{
  "model": "CTC image transcriber",
  "dataset": "seven-segment displays showing three digits",
  "train_examples": 97500,
  "image_size": 32,
  "crop_scale_min": 1,
  "horizontal_flip": false,
  "translate": 0.12,
  "tokenizer": "char",
  "vocab_size": 15,
  "arch": "resmlp",
  "norm": "layernorm",
  "norm_position": "pre",
  "activation": "gelu",
  "mlp_ratio": 3,
  "parallel_block": false,
  "dropout": 0.05,
  "inner_norm": true,
  "patch_size": [4, 4],
  "conv_stem": false,
  "layers": 12,
  "width": 320,
  "init": "trunc_normal_002",
  "residual_init": "none",
  "optimizer": "adamw",
  "lr": 0.00086,
  "beta1": 0.9,
  "beta2": 0.95,
  "eps": 1e-08,
  "grad_clip": 1.0,
  "ema_decay": 0.99,
  "steps": 8200,
  "batch_size": 128,
  "epochs": 10.8,
  "lr_schedule": "wsd",
  "decay_fraction": 0.4,
  "final_lr_fraction": 0.1,
  "warmup_steps": 1640,
  "weight_decay": 0.4
}
Rows from block 2, named by matrix and row number. Rows with one number belong to one neuron. Each number is 128 + 32 x the weight over the matrix's rms, rounded and kept within 0 to 255. All counts start at 0. Numbers have three digits each.
# fc1: MLP up (model.blocks.2.mlp.fc1.weight, 960x320), inputs 128-191
# fc2: MLP down (model.blocks.2.mlp.fc2.weight, 320x960, transposed), outputs 128-191
fc1.526:152129134116132123133104103176159154116138098109122118132183112147089174116121126108127121120113136115138145121099139114139109104112144111104116131116121097098127148096117147131129137142129133
fc2.526:123078131115093096114195186134127135092122152139125159138082171091201070112167127082145106154138122129144129100147083110161155153133113153170143151136123137091158103144153110097144087170152094
fc1.527:103126157092116146154153092144087154121109139153166104174147133166134069117157134136130118107146142113084178083139120132142196077157144101137123107086127172122110134123138152171158157091189177
fc2.527:141157122076065129110126075138070162114127139069064138178138104038111161097163201094152151169219132158115125144132083162106157092100138127132154139112095105137137150140137144141110100153131195
fc1.528:180112108100164155116103107105114098149135109111094066151116137130179158145136152137169155105146147112122091145103184162157125144120096075155199094115144121120107140128133173121073135115098115
fc2.528:158133106131141159101158122150168067122112103183109124190098115171168075141166091061155118086137095113099112124096169133141143158209079125163133079089162122120176090137150113113069086144098154
fc1.529:082084144104134087152153089176133132132069115162101125164099200140088129071184145125132208111188185069167166027117145130106128067078153099159084158094151188143134099175112142174084142070155092
fc2.529:180130155087127150060098143184099109113141163152093110134104177129160184078144158090146126085180136080132143091164181226160182135136073121145078143137140150077083182101155119104140110186086142
fc1.530:146083084119110094151084125103062082153150164120153135160151161129149164164117114113196164105119125124156087132159174147188169141161098083159145120109094150087118151150167174095140145098156167
fc2.530:079184160104207155104148089129116135106110156117148139140162127169151118096141149188111117101156144102141161122152142173145127060152132099085111095123165179146052103130171153105146154121113114
fc1.531:135161192111078185123144083094124141149142119158139092079158129126132097038111156134117137172141133144131096156110131134081121082040174130100120149090139125134137130116145143181072127151134132
fc2.531:170156123126129129102155106109151118123173071133107132093192137142094108184101097097163150104097149154114163107070158137075157049111166136081131109124180111120121120138145137086159184097108115
fc1.532:121143135114136121130168115133096089176093156117087129123165142121137120085141172143125133146123143137138096128158156149169179162100119128134117095110183128121077129106134156149105115161108121
fc2.532:165139142117055149166156116112109137170111150126150139114126146147085141134111143112170126105121107134070094100145105142074144124107136154138139121126145098120126069135131130153133125159150201
fc1.533:111177135089101136166153089138122137206087113123096116066174137118111096107100150195150127107154131164088153090105156163117175135052119151107104078114167137088053075113156157139100159136117146
fc2.533:218146101091088173146151131103129135169108147137102180105122169108136129115118174100174112130144088108101130129127147151105141170122097184125124092122138117110100097120199159140093075181138144
fc1.534:166127089139146157085153121150120142116146118113150117064121154121165126144138126154121133141114094129161085080085142138064125137157179129085112087106147097168147144067135161109141120142137131
fc2.534:165141116110113139131136178093133092212104088080090145174114093095164177149077172172131176131098084146113090154087151128160078140138121112159183082122116159102093175129121110123079125111096103
fc1.535:132047130133100108107140136163121153112131094162174145154107218128174101165131105122117097056110088101150155055117090126112142107184160162144093114134101160117142078160161136150118106145197121
fc2.535:133170131155143080099105156159229147101161139127138116115160112087102121116124104103100104174101158165144140146160075121128135138094143103084148168152156082124114118108099097077186088187066159
fc1.536:077124121115146141138176068173076157128114108143104086162113112152049158085129128145105117094209115153165167120084138146099133123061154117119115127150160173145064153083126146118125123119127106
fc2.536:128109096118105141132075089121100158101130143083150164186157138125143112139107127059123109197130114077077138132132083134097130155153089160160173128096048163137150076148101144158130139138194166
fc1.537:134143177098125154123186077146106137141057109127114115128159166157121099071106151169116111084140149094143168048128146173135153165098148146138118086095158159079096086132149131154074131147160101
fc2.537:206144151126096185146148118131128153141089137132157124115132147121115115133101139133140153110120088135103129091135122139093113150112141181112128099126138106101118082094157154135120101146137163
fc1.538:166167106129076179099151135139127107150103141128134131129125158147147089087073131135137120139102104117159138081144114139118144116134113177114091135065168117119111100111174166192123160185171111
fc2.538:160131133118062173163136137113116160151129162108133120137115150121128139121095128068141131136147101141101065143146077129086147143105148144141165117139087091133135125101151128102140076144160185
fc1.539:083165146130083115146173115131118113161085167143148115087132167159076065065104124137145079105133084117119141086163128131121166141129146190115084126153158109130062084097121149166136172182170133
fc2.539:161151095092124192129153113139114123163146138113130145121153148119106108131077098114132110090123119141111120103126138142104137160092137161089154103124194072111121110141186141135123113160090154
fc1.540:160106148072116202136167065132085103179112135153130133100137165120158110103093177112154135070152131091100146141132188170137137161095148144141104100128159139083064097113192155179049178150153146
fc2.540:196169127105108156154158154124144136185103147165129151147115148116130122142122147110151113122106105147110120134116153135087142147099153184123140077120125096135101099111187159117127085162149171
fc1.541:152127110139146109131112120159090104137123115126124080062155142129169100100126130125125142122144108166134103155085164114058149096096136096044104085176123175155129153138113173123148112149108118
fc2.541:131096148152093131166130183041114169176117136067110152149106151095169105111097198107135097159138076128152133146138117129078109226118159171170189145150107119170071115085126111108092114146187077
fc1.542:125131112154123153106161149153147131169108166146169154104147147103107092126163135150133039156101116145054158064160123121116219134119100133083179094094174134143114101083129142151125088131110206
fc2.542:178182147120105087186098148178104113204140124132025132153180077110105178116113195076139125190202126186062102164106153138118151085134088098171163138147105097127106133092064124148100110137094182
fc1.543:167145123111090168104129120102105105143081156107130139130110101184128113108092148103140108110140109136073136118138173126177140109135145145161140129052147144130117115076182143123109160150117116
fc2.543:133130095148145165161163153074154088096133191146128096177071162128124110156147083157151122127138105151151100159165152117158127141130113165133148093132118108146116107147169159123118126139104148
fc1.544:098143083106187097156133128107110109140119141134131096178146100103105154096094170118152128157126151149173066166125199128168138142130111119159125128094128122140105159092192218115149174152108124
fc2.544:086193152095137135098127173166103138134120092153071154174069121066170120080127181170128114144165153180176130161118183180128079092120142136136089109102137148131085130131173189139056160122094064
fc1.545:106134093124122209126171101173098153130156140099159110126150152115124082149114115153099132134108114156078179081098119131121151155125101158115127104135145125113101130139154111141132142125126179
fc2.545:154209120053121200118192073090117144167156070164191099116123185105124101118053143121124092089135105103103096145061134207108133172124100204162130084131090073137083108166224080136064116150147147
fc1.546:193124086139021132137104146090082101172081183191176113101079156145154113107139122096173097104118073103145155106172188126156130146143139134160143128091113143115128116088165122175123142111146113
fc2.546:064115092139138147114111074176124125062178220106145127158129154139100123128147083152117126154104101112182143125184149126130151097111177118081086132146123135144151098128106118165116176110149177
fc1.547:177106082125097166133100113114116141155070161203195121106095193151138187128162111116152098119132104059179162086144162140146133163122066157152155128114132175111138139095156127160119078138133095
fc2.547:126134128144091145134129084164120172122130176103079163178103110102127109132146179143161092175134102170074129122161152129121169076105133144116106109098176126125151096080110155160084120141098140
fc1.548:137110144120064117130164136126074097159095145153073090105127113167155094081066153143140135080174102139137113117137155143124130146101135134128125103114125182141090100080136142130130183150116133
fc2.548:152073132142123136157186159105178101096085147134115131111114132099166157158120121117174149114123105108107122138116162090144106177141152146139170110181137136125121164167136153081128098089151122
fc1.549:125142143081116170126195075113089138184077123164132108100136198152144080090128185163159092061150115092115122103110141202118151169095150156130115065147137124061067085128170168195057120137175125
fc2.549:176143107135090194112136115142152122179141125135178102141109166121118121131094117113144097107128095134075088107088149144092148147153127179127139116102120099124108114108167150159115108150147147
fc1.550:157124162089115138123162078151098134173104121131080096080160161168148109118127165179149154076159137107120111118121137194109176128118148106099146093136176149089091093140165173137104087098142156
fc2.550:172128130132093177145128153105121127126108132168148165128125163128151157118153137099139134106104135105099130129128124125106135127132133137116137100125127112106112126139155154125133106104153147
fc1.551:163168125130159154156125124061126176136172129069160093128110109113126119134074136138129117095150097155118086144104165147133106160130109130166186122143169084117103161061179150114145116115105101
fc2.551:091133125120215145088134111123186118085142064163191095149079182184153084122159091140126102091138144092117058124089160163111132118155088103133072143104164152120145096135160093110077097109068105
fc1.552:120179089119147103142122119128159102164123113135159093132147119093150073109130201165133143169129106192055134146097176130111153151123125081102144105152160196136139162129109129123089081115081096
fc2.552:111111063118101124178121100136101120095092131104135116153175117128039151192150117061145112160117113094090122115093136102059172135149139118189156155201079146168121121117089203158149130135221185
fc1.553:127141156108123166150192077144114149177067101160163089090154138159118093065101193156155130081171097090113120085074136162074166141105155151102072101118193121097086092085180184168117163113180172
fc2.553:157136144134087194144160143108118163148089138112153128134095115139122152151075147176117099117112123141102130135141111141127118130091119149137159111102123103107095106115177187131124081126139139
fc1.554:127166119126089132095125139088124118160072181130130117133103125159118132125122131121152065108148105126109146140169146132198135125121096100159176103100147160105094107107164160137134120143115095
fc2.554:108129158129163147153122104088133193097187172098147184167147185106118144163142145129160110166135131156163120139158115144162164117055150168157103139139108110120145090120126098128084138153156168
fc1.555:156128136132114163120140141140088132149095139079089125079126160117139142095091173131184130119147092142118081130125124148113136142160188119093105123155124108126103148108180232126115114160148114
fc2.555:187145127102106180125173121111125119129108094155142146141108157146120113129109144087132111106146114112064117107090149134068110123135122166153093120140115090127144091142178136131050063164150132
fc1.556:135157171085140184167145084101114123159099152152106114133153129151127105116159191177190132085182146126064152109104198161122174095101119144108161079111165163091051113087167173151085109066137181
fc2.556:164133101103109157137155106115113144131104125150148131117096162107109158142135135100154126134117136122094082119117118136090159159121143166126103111128114117138119120141178149121136058150141153
fc1.557:112134140105110106139178117157114121164063100175164148118099202167118078097121158129119150056181131094138203089095096132096128070151168153150104140067156172147133060147138137170080171116149112
fc2.557:185165147082103177065159103181114107118168099114120148129111140155120135084107153078103112102155169138057146140111075178136154131132071147146149115100176102067120128169113116172115102167082113
fc1.558:099145207135126179098145095105117123110083132106100152141132070190107136121112122084130114124142171121132137147158114125168146120082158148149131115118111097120090066133146133097141113124119130
fc2.558:173098104160117120139123119137126132129150149223136136134135174116096119189065033112105137137071146111084068084147141079196157163120090159134119153115152141114169112128100093132132106177158162
fc1.559:121125157159069153107119126088103166133080125098146060096090113157126096138060163098151047091184083103157173131156123191103106156143175079181112105071090135086105110028185171140138117133107078
fc2.559:128146057056175174172080089127096099125138138155181218125179169136114192109143090172156132131056196111058105115139136129169116145127048159141134139184164094089195198251121102081124092115121195
fc1.560:169116126104045113158109151161130135143115140216134151043140191126150144065158118082158097135102136102158134142134161101115130132129132151074074171157093158111141141160147133153151066114191092
fc2.560:118062143139150041102128106169200086170182146189134072046191158119101092099094064037215140147160163099112126134147159112170134127144086100133104140155133122094113127148109106101154150096155096
fc1.561:119160124116109147123174103152124108153059129153135100098141167162146098094092136141120164122118139105165157093147075153141192131153136184115081126118186120110127092114142125173145134143152101
fc2.561:190138174119080157134158129142119133180100090139124104153127134152100119124088130103123143090120110175118136102118083146081116111090174173143140125096133086114137099095155120159089124157126186
fc1.562:124082106105110105164106119136083166147133108089156105101132145100163165116130168151121128089172101118130143118100142176117143125183162125114092120100080122107134157109146138130144135111138155
fc2.562:180158129100143216122159121113144136128108124171098125187090144166065092149095070149070121166021154102080097102112116068213129082092053198139131169088183105124167097128116090167105108170148164
fc1.563:083122130127109084139123105141095167146142131136087145144143142071127078147144130113135124133141090174115108108101136134095165128157137157089118051145142155159132138110141168164115123119148160
fc2.563:182176152155081168120161175121172146169060102138111135135112166099106143168121168158164123100095088161097122145093160128066114126089214170129128128118165122160103155086147180138053155173155104
fc1.564:091135138102156155143161076142148105183080149123110081120180185146118124101090165165151141105151161106145125098119140145117173109087111136134136121111157107107067111153123160163105152090141103
fc2.564:150174130110073156111108140132090155134148111111135140129120141121130112134104123114168111134117115191109105112103122165116167140128119145108120106131124117143115129171150141150118123159095166
fc1.565:063181094122148104115151129119152125148098169139140134161174116179083064133125130179133110143132134124083151069156142123187202132064127080137142120109189173125108102118122157120148144135112149
fc2.565:141111169133167089159096177100106140122157133097090225138141137126161127133185152070149150153143160165120139175125120134194192138072108155133143143172145090164083080176112119131111076169111165
fc1.566:109177167100112167137172101099104092179070145208116105111162152176098093076101164124162131089156139089116151095127133169157177148095140138137117105128160155082086098117170139166075098130165114
fc2.566:187164140123105163110155131159112147156115104137132096143116133114122138123113152140137126108120113147107147052129119165110122133112112167165107092095118113108122129092152144155089135150137147
fc1.567:114130156090090176152150054134067121175097153154079054127181146132120128098147177146174123109159150133131145138141174177167181112094121130129131085114151166063074124091155171179081124105159161
fc2.567:154124063139103113140167112107106105129111186165121141134109186133115111140155109051173132136117101095082116083139156122121206156189114141130113149162121106100140109140143105092155094157159156
fc1.568:086172132104146144139175073105101155156153137101155093123153123167072084119072135148158114112163080162087154156099163149103123125123118116122103074160152106121066106105175183130124138110122137
fc2.568:112145111073133189127122086109093156124140060111157099122123120132087135117074118069136160134155152137095107176102077174106102159111094144180178124087091109124135086140155094140074181107116162
fc1.569:079127134103130178148170084148089109139091144098056125135124126140095144122104165115149134095159145158092141117145159145155164156116198155121089112128113156102077141121158117153113125137178161
fc2.569:150167156120069176180200127115109125162108176179119122106117157148105104130078123120176124061148123128100152112169147152111136142143133154134114110120151090073104088125196162140148106148157158
fc1.570:075134154106076163136130064121155158128107130141169104127222137138094130131148157161166137139128079114108081059135133157097167144146124124065102101111125100089140094130110159115134116107163167
fc2.570:173159156149077115168147138109129135188105158118138070139123082123089143165119154152161157104130088172118120040168115147134170145109134124142139097135153098131135167087078119123170086102091172
fc1.571:164150113126075118143100143153125166114108129201104145081163155150101165094185120106170105125104134077148146097121197119137144150147100104106056162184122141076149179125127166129152072086157106
fc2.571:152052124172158076120144089113205141149157153207093117095126163151104083096166068041210157168160149070121105156155152111148180176133078169117073166108158116082152056117097090108152086115127112
fc1.572:100079127111136172113212110142093108134054096137114121106141129154105113051105170141129171137119156088167105062101149148134103150082227141122068143130103127114110167123158123133092185196171068
fc2.572:135084122190096090129159182114126130144017055110111080127100076117121199196098157223104150061126079145102103166067114128112080084149214111151182134164118178158120207071130187090148113096127103
fc1.573:155152133137072135160125111114100100175090162162116068121117131122156132103112167155189146114171117111136102141157168167128168136090105134099107102087132119086073108082149149208128163148124133
fc2.573:196159128130103159129148106134140133168135135110177117134144144135117127123121149126143124108137078118075057131104116146077132144151101153126171083128096075131113095107147172140124074130138171
fc1.574:124131152072099145141150060158098143173098126142144103111165152146161101070103202137163105113167137115121137112117140169129159095095166141144083084122161147076077105084174153203102144134185141
fc2.574:178159110143068174149153153122121147167101170148152132168098172112122119135139138093158110118094075133087102085152127131059172166127143170132121101130129102133124089109172131153140096188173182
fc1.575:207117094130112138103095120135095160117156074100112131099102108096148133131160155102132151131135077169125127151058188131047080124131166090076113071120095135107141159109134184136114111118102109
fc2.575:124119170161145096125173198074177122164088154192102128177094146127178047118087152124103082157114110115167104090180130085157160156119136169168164162123197158170115097088115081131055105191111078
fc1.576:120105155114125183117166100148081156167133120107116120114118153116136070112105172162148120092183097135124144116081145162116136118127118117118112071143141108123075109091186212169098130133130138
fc2.576:179119088143122197107142120121141154117141111124176142106118179087112161157129128102142119141118100121077104139084130138095142170134109164132106088158111086102121122135181175124118102189146136
fc1.577:105168187146138157132180120078105203130119122081140125085077131141071070146127170173126063091159060146105186147116121180087149151145168139074110124162115097124103132075135125117153083191124150
fc2.577:134103121108126085218056136099143057140154178132169125159187109147134123154146095068189151170087200152122130110158165077133166082128097104179180149116085155117156117157099097118163144084171194
fc1.578:139152175131099166135129074084141154142136183160108126163123152191111149126089143166174079070146162093149104080176137184116119109121140085163132100093168120091073085131186146151130095076167151
fc2.578:203072061121126177165082052072095130063197138119203153128106142158147185208111059076101140123102121100071141135102118100042159138128152183114123129136081105147128123141171155134190121127199150
fc1.579:120094141101128132140159094127095142188072114161154100141136162134150099123116193124151124127175150126108134079120106181106175116144175152128071104102131152144135096094147157187091138125152132
fc2.579:173144142098074154155165123091094138141099122131114116118124134108137142135092155105156122120155114129102130108117124150086128121138126165152130099142102114137105109129184155120147103130144158
fc1.580:086165204079075162159169092161098147198086136149104073086175156129102101058121191142174121091182140117105148111130175174128149112074193118122110107117140159068068099109186174189055173133171154
fc2.580:114135122116141152137149108096127141154135153149140137145134155149128166154122121136168119115130153098153114113136111164151146153114102141141124114152126102120115139163135122128157098107127163
fc1.581:126099141078121168156143074101107178138123115123129118148124159130135177132121144175150096105139145092145095096118116154133105129125149121153124097126105111117134109153129124132117148095152124
fc2.581:166147149110088193119169134148146139094121145127115136163114157098138108116120123093144117112110097148090136109117111130114129101108134170151124101093124080088117079124201133148078123173142151
fc1.582:136124183095084152185125107110070135182108178138119103123120158147134152101143176160174106092151145115139116106177182201126148142094154131136110124091126129127079124122174133159118127135187136
fc2.582:195144117095129186129154118138128146103130120121164084124069135146102091130124114113141140096148088137106075139121107134126116188154116164164120101139127053084139082098188155171145087154155155
fc1.583:120150136118119141153160061151091119166078130163140074124165147141112122069129143126138124114164126112161131106116140166111162145051147159109106089097140126095089104101140155156093155137147116
fc2.583:168148132138123170102157141132156147164097106139138134126139156136104123161107136120152093069117105138094114114082123131095124125116118153137115093146147070115116116143183163148097128166130144
fc1.584:096097182060074136133177075129053111212080109155118104112134189129154120102128189104156136044200125101135135097117146190108139133104186135125091081146125159067108085138180155229072180131169134
fc2.584:169143145131082154146179122130130118161065136136129085136130111110135146109105163114145145132133098126103129104125132137092145122089124160142139101136105113141112109092145147142114130163138184
fc1.585:140200071096150110148093114128187117138116113157117028165108122082178160101133182162124161141158188103107130126112166169151119137153089097178131126114169179120145185146107164159079194093102076
fc2.585:179083081097136125101142141151142085046100113177054181139108143158128096143184130088116128124156182120079115121083127105216165158204065116167106108152152140086172112186095136138096074145111081
fc1.586:172156169116144255131126113105142116130142115064129081126100097157126110144100140163128143155129130168032141130115129129149111094116096124133168134104211122132124164072125123160090120101095122
fc2.586:131139151126170128142130162139145096130091106178126115129134145169107168077135126150096163063092165067133054103083184124175076101126107107122089175134120106090157112203127127130135143130109108
fc1.587:147154155122094110152103118163133125120162133144090132133153121124151144137147106126099172160104201144215115099130154109112145067122126156081116170079145131134140169143133105164157155122172135
fc2.587:151108130078181149122163079092162144129181123181131109103172207126094091112152145058202108139169151145092144184089176113139152177120091155181116079171122092069123057174177144127081113113134112
fc1.588:075128188118121130121191085130155206126104090148110110108145139101111143143179175183116125145164161121146175162090096177098162129074138188101151104131128108113106092154106137139114106134129111
fc2.588:069114096101175127186075105111144067102226196099173106135187144175146162131127051095147149098099175064147109130166200109134156075168118032107098187137054162144162115200147093094159158104146174
fc1.589:198055042255203065038000255145241121000255079053195242190047027080142197247163000049000127254018103139174114194154011000149002151231054076161173252118034010255255207162003013014255102153050117
fc2.589:087112125143135122107131112118127117115146115113159102105126131155115123134128107169109126102137150150125117111126106132137131110134152122104135144126139151131120130133110133130120139123122132
fc1.590:123105148092148149131153099140121091133132081138152096150175138153148148121107128172108178132099170131142125114073143164133122135117105165122161114135160111103125138164115130111091116131133093
fc2.590:102212071113084127191114100128085107093129201136104096175123104109055142131150118118147106143123100106111077137138160149112172153148152124159089153184073160162100141090113145139147144165175201
fc1.591:057149147115115126147163135120154136140079153138102141111146104037083147096111152115157077152156130176035120143151128130178127153076121182154091116137150183115039108134202151136090159173130117
fc2.591:179132177112057151067148164133108183130116100132135150157056118058188099098103182133140118130144072189166140063107135168135096128110137206127114073073133136153090139071185139184048108184106056
fc1.592:176141075154140155091132173096154081116104132160161135119081148137127093120062113158098129076083082063148116075135135117170112174167131178139117157154178104129129162100135126134128166179151048
fc2.592:058121075117167086213097110165045106115140203143110179106126122123153149101189123132150149164152154127134154185201196136176159125169104111118096131171090167122112107198116124119102140068104142
fc1.593:171098118169136149105158175118119188144073103131158176078089123092082111111125169157127023114093087132100158126110117104116132202089208171099146099138121097118107137084133111104161076189086103
fc2.593:104142119124143110164080098140152072092163171178146115159194145179155114125180065041140176179121176108140123135184171116136136086212050102145146123149084185092151127158091139119132172077149149
fc1.594:128165143152107157113141124158104141125137138137088137155151121109126145123150134142092108141111164149144139120120105139115132071118144151103127135097139124082108098157139125193133083119166127
fc2.594:173115118112134167135155101093137096139101091161149125116109138149086094150116127085159128114132115118090127147055194107085094169115111134122126109162120104111111094121191165142119126115144095
fc1.595:019175161141151134140132092145139128128136144090101104170210119172107109134126116119125127141125229145182150113162116161184188078136103113157151124105135100118097090156132131117132116092140150
fc2.595:185075105145110140079148091069191152120151129164176112077138188154135027163145064069113105141080085113174127142105088097098175181118116162165124175153166094129137072093137072104095111240185152
fc1.596:108132160127094109178117138184110141152136124102144146120157155125124114089105117129116137110123094135172125095137126142104144074147214148124091154120087091131132119140148123144148179153195172
fc2.596:193140097114172227089157136170121146106091095101140148112111108142135096139069151119091119161099138129050163147064096117164071130132056150185161111116145125131154106132137173126127119166089124
fc1.597:125183174091060181146195078114097157185093144167110078109171146161113111066087185175142129075161130106123146088131144202124161094102152170120130087142139133051071040124165145202076125122157133
fc2.597:166150134118070174123164134128116134166112117132175110114120166128105122109102149128152116080136099139101125086121107175089139148106162175139134113110145106112092109093166152141118124173127155
fc1.598:102160162109097141162163093144112131190077118155128074113179161145098131072109183186168119071164147128159146103107130178147174087060162131135109104089195124069082107103161178199096138140158122
fc2.598:142141139142092163146182128108136140137084119142125111120108098147122110136107145125138135128123107119099078141140129144098152158130145161147090129127138102134115127108139128099090109139119152
fc1.599:147097097118140182116115071125121155124136091086142095084158128106139153119139137141114130150114178145096151118095127116120162176101116113084191095109133135138106166144120101117153134105107127
fc2.599:112096162159137152172120152152146144153097063070129114138132085128180116082155186114141136125159153168165212140067123128102089082090129082145208065116129104134067114151157208167125119088095081
fc1.600:124137136091092149137174080169108140196109134190153080133148184165136085095117165165158100067136110099161148072121105176107176138124205161109089102124159143092093108102153133203109137134177163
fc2.600:150151159147090131120136165112130124140094148101110120168102097149113145099129145105140125118141099119111129091109113145112148089115121111138129111100148100112113125094121132141158107135132140
fc1.601:146187136080067140194105062097136125165123169117122045182152114172115149147139152163199157122156103123115077109155188153130181112096094120111154084039126113098107127097117157160144169072137174
fc2.601:158124129162104130176092142067129156161130184125140117156124081096136180162103118145158144115115090137140104098189135125135096114141164113124129144125099136158125179087125166112151121114115147
fc1.602:115089150027133202154179113116095123135090125167155123118121168112143138096153208131166119109206167087083140108118136143163099086117116160173110141142122150063110139152220146165069138121195112
fc2.602:180065132187090071139114158064149163162093116107154121135085139109194160144114127181146126077157086154174082100142123137108102141142208163130198134101154115128094159059134104113125119141134120
fc1.603:101132139054118146136191046140089162198099144164150064095178175154118108103124192181145106101179143111127133094120134194091184131072145154132093093136177152071059102125154177179085154137173126
fc2.603:164131151077069141133157135094094125148140162145163145093103158128134139101110155135154108094143110127137093109127121167106116148136145162131144094148149081110092115143185136156126111162150105
fc1.604:134115152082113141154156078141106140157067116142093071112168158163110131052116154170129128101141163125145170043106130190119164136070123166136125099074123138076089058135131109160107131139137098
fc2.604:189127161134094138136182130109138152174094121145142088109122153146123127130094125120150143117130096144111123127137150149082128134094125201124129105118181108097089094100167107136113102157121161
fc1.605:108106116099120132194153116114116106226080171138149116122204177140130121105096167187189142068158138125103118098138141169148179130114138144126130079107155120072076105105179202144125173101146165
fc2.605:198134146128124145101152143113153116109127094184158130129107132133145085129152134113168146135122129117117125057116105126100106180152121145120101113133143096111143121114150140087113076152124145
fc1.606:128102089125097115136104108159104104162146148123135152172191140112142082158133116115147112136098087184051082109138136110137255115154123171069131051151116149134147119160103110162142121131146205
fc2.606:131171148128161119097052129167121153104132083129073173108144068110162208043173174237116155109130149151186159109086143101095034059094143098087108111078147109114120196150127165127125157088074016
fc1.607:117159101124109090173088159144117105151132167152101156147136170142150200119169117152170107056105182166095094162144189146109124112127089138152178096118119125008119032202107107153142138088114147
fc2.607:171098197147120171134153160045102154180036117102127092132051088086153160124072255204106083103146074143146154106142111130070068150122218104093126119064133150227127253050149141142098127130127020
fc1.608:165141168097102131146137133112103082148077108159101092154120088149151107095156184104129176172187130154126144156095138109131119084041119071149178119067117241142126166118124153139060112101082100
fc2.608:101112078168109127132150166063109159155117156147156086086113170108084170170125148219154083105074112064118141112176156172127106188195163095160167149157141112084138190088162157088179093079204155
fc1.609:120180147125037131150127135150119120147154154144095101148110137114121125123068123092114048134116118151137147113156104144168169120187111135137110119106111118141111128134135146194147121141183118
fc2.609:179074089137089125068121121138141158135149111123135162117101135078132069094157153099109155142134080153135104143099082100090101151055177168141155154109152111163154114081124090137073129212138126
fc1.610:121106127070128178152155042100095116156084138126117076125173153165143100120101169151154152099151155125125157092122134174125206154089142129119122080123121151101111109139130137176100114116144103
fc2.610:199167149085082173155187133133120154147107113164124134138102162131104123122123150086150113103124111142114110112099139164083145157120136188149144094135121094107112088143165133138113080150157144
fc1.611:104154136083114123132172098151118120169124096151128151154148133145110085117111167195116112069135133133086157070086103177137144073097122158166107106075144164102106062163118110140080180170115149
fc2.611:202145131067087137141139113155123127165135156164124126096093132105116120080102171142170129079183122123088115115153152190130115165127106181124108094124165103088081124118162136166141123160132132
fc1.612:036117171132163104117187068122079147106099123114080162180155130194088158143122118114129138104111212101180131114137115163119150111097146132163108104144134120091094045173121112105135122097160140
fc2.612:199082140157126148153155118137100115121108116153140124121087138168094076218120049065133175128057119132040095133100133071107174147177094192153096149147110098135148097113142134142123107148204156
fc1.613:106123078117158105157098125093109144160128153102177057175128123100140156090105146111158135121161170129179082153131194153164142129144119129172144126086147106117101168090188185129168198116098120
fc2.613:090176180073158135077150161095134106167149100216062145144108188108181089067125164128096071089194205116181105148105151181177116101140065132144108118096160102144104083224150122106074098111063067
fc1.614:121130139082124138135193064152068162187077114197143102110192178161136073083088190150143089049175116072136153076096136195099181162082146148120097063181183180077050099103170192162089130129166132
fc2.614:144158152123104133136172108096145166184088115133155104155137140072126161140094168148147088140146090133122108113104136146080122140099123165118184062129092101161080141113172133104114090132131151
fc1.615:064112171097143128161209116094068084144135133114054126123166123080094139142149198174168186127213126138089118182133136155137139146090137107107090076179094094122089127162149175122083156102119154
fc2.615:121091101104095136121139083053137137067180166155125056138106164162108085079114074102151148121194125097216150154150133126066154080123214157091134149068163115142148051114165122167137147081118082
fc1.616:134133151142131122125117153126135095132084155123090082127131144204116114123138119184140172014172118105144135069133122161115144109152145076161090188137194156114125133063138149120133131139123115
fc2.616:120116118073120122130154038164085184170136095153146123122121129123087102105071135148134081131192124157135117093083156138111118082099124179104139074071145107134107101138135116179113119056112073
fc1.617:098100164125111152116160120177124112143097124132108125148133140110162104121127148166121137093125104119102149088122122150154171119135142165124095087103100107091075088142146174153077128150157138
fc2.617:212161148087128177158170124116129126166089116145143127150107147146127127109119181099167121082161127122114124112099157166104109157123118174162131066106134089091095113117198176118087087143114105
fc1.618:144168175107035133158136111059150092156094171083103053104119115122127149118083148163186163128161142140132112098171141144155137138107121136138175146027131098132086079103124164174134191122108138
fc2.618:145161155158128195145170164105117149144112135153155120099109162141161082106134160106173140093156108133120153154114165163084117109139134146141126127159171128103088061096207196149102096122120156
fc1.619:096130164089101125171171050154036106170106126168115096108180161116106105117164192147162178110177157157142121107125157190140182118068152154123143091107128141093104131136158175173065132111170161
fc2.619:183196115109069167157147106106119143142134158125145107125113127118072152152106141126130090088150136152078077127158100162109152120149141144149139124124110057108110090106167143119161095153148193
fc1.620:184226140147130169148133114100159153119153134101173074116084117187141111141103140169136134098136082120092096108127178169077106143152121100137105163134241091085126141028157122123148150088109108
fc2.620:120074106139152048074100174170094104089081066136101119131057096124131137119168164183088173085173138159114090138062126135135095087160096085109083115131175190135188162155061142176145069103048052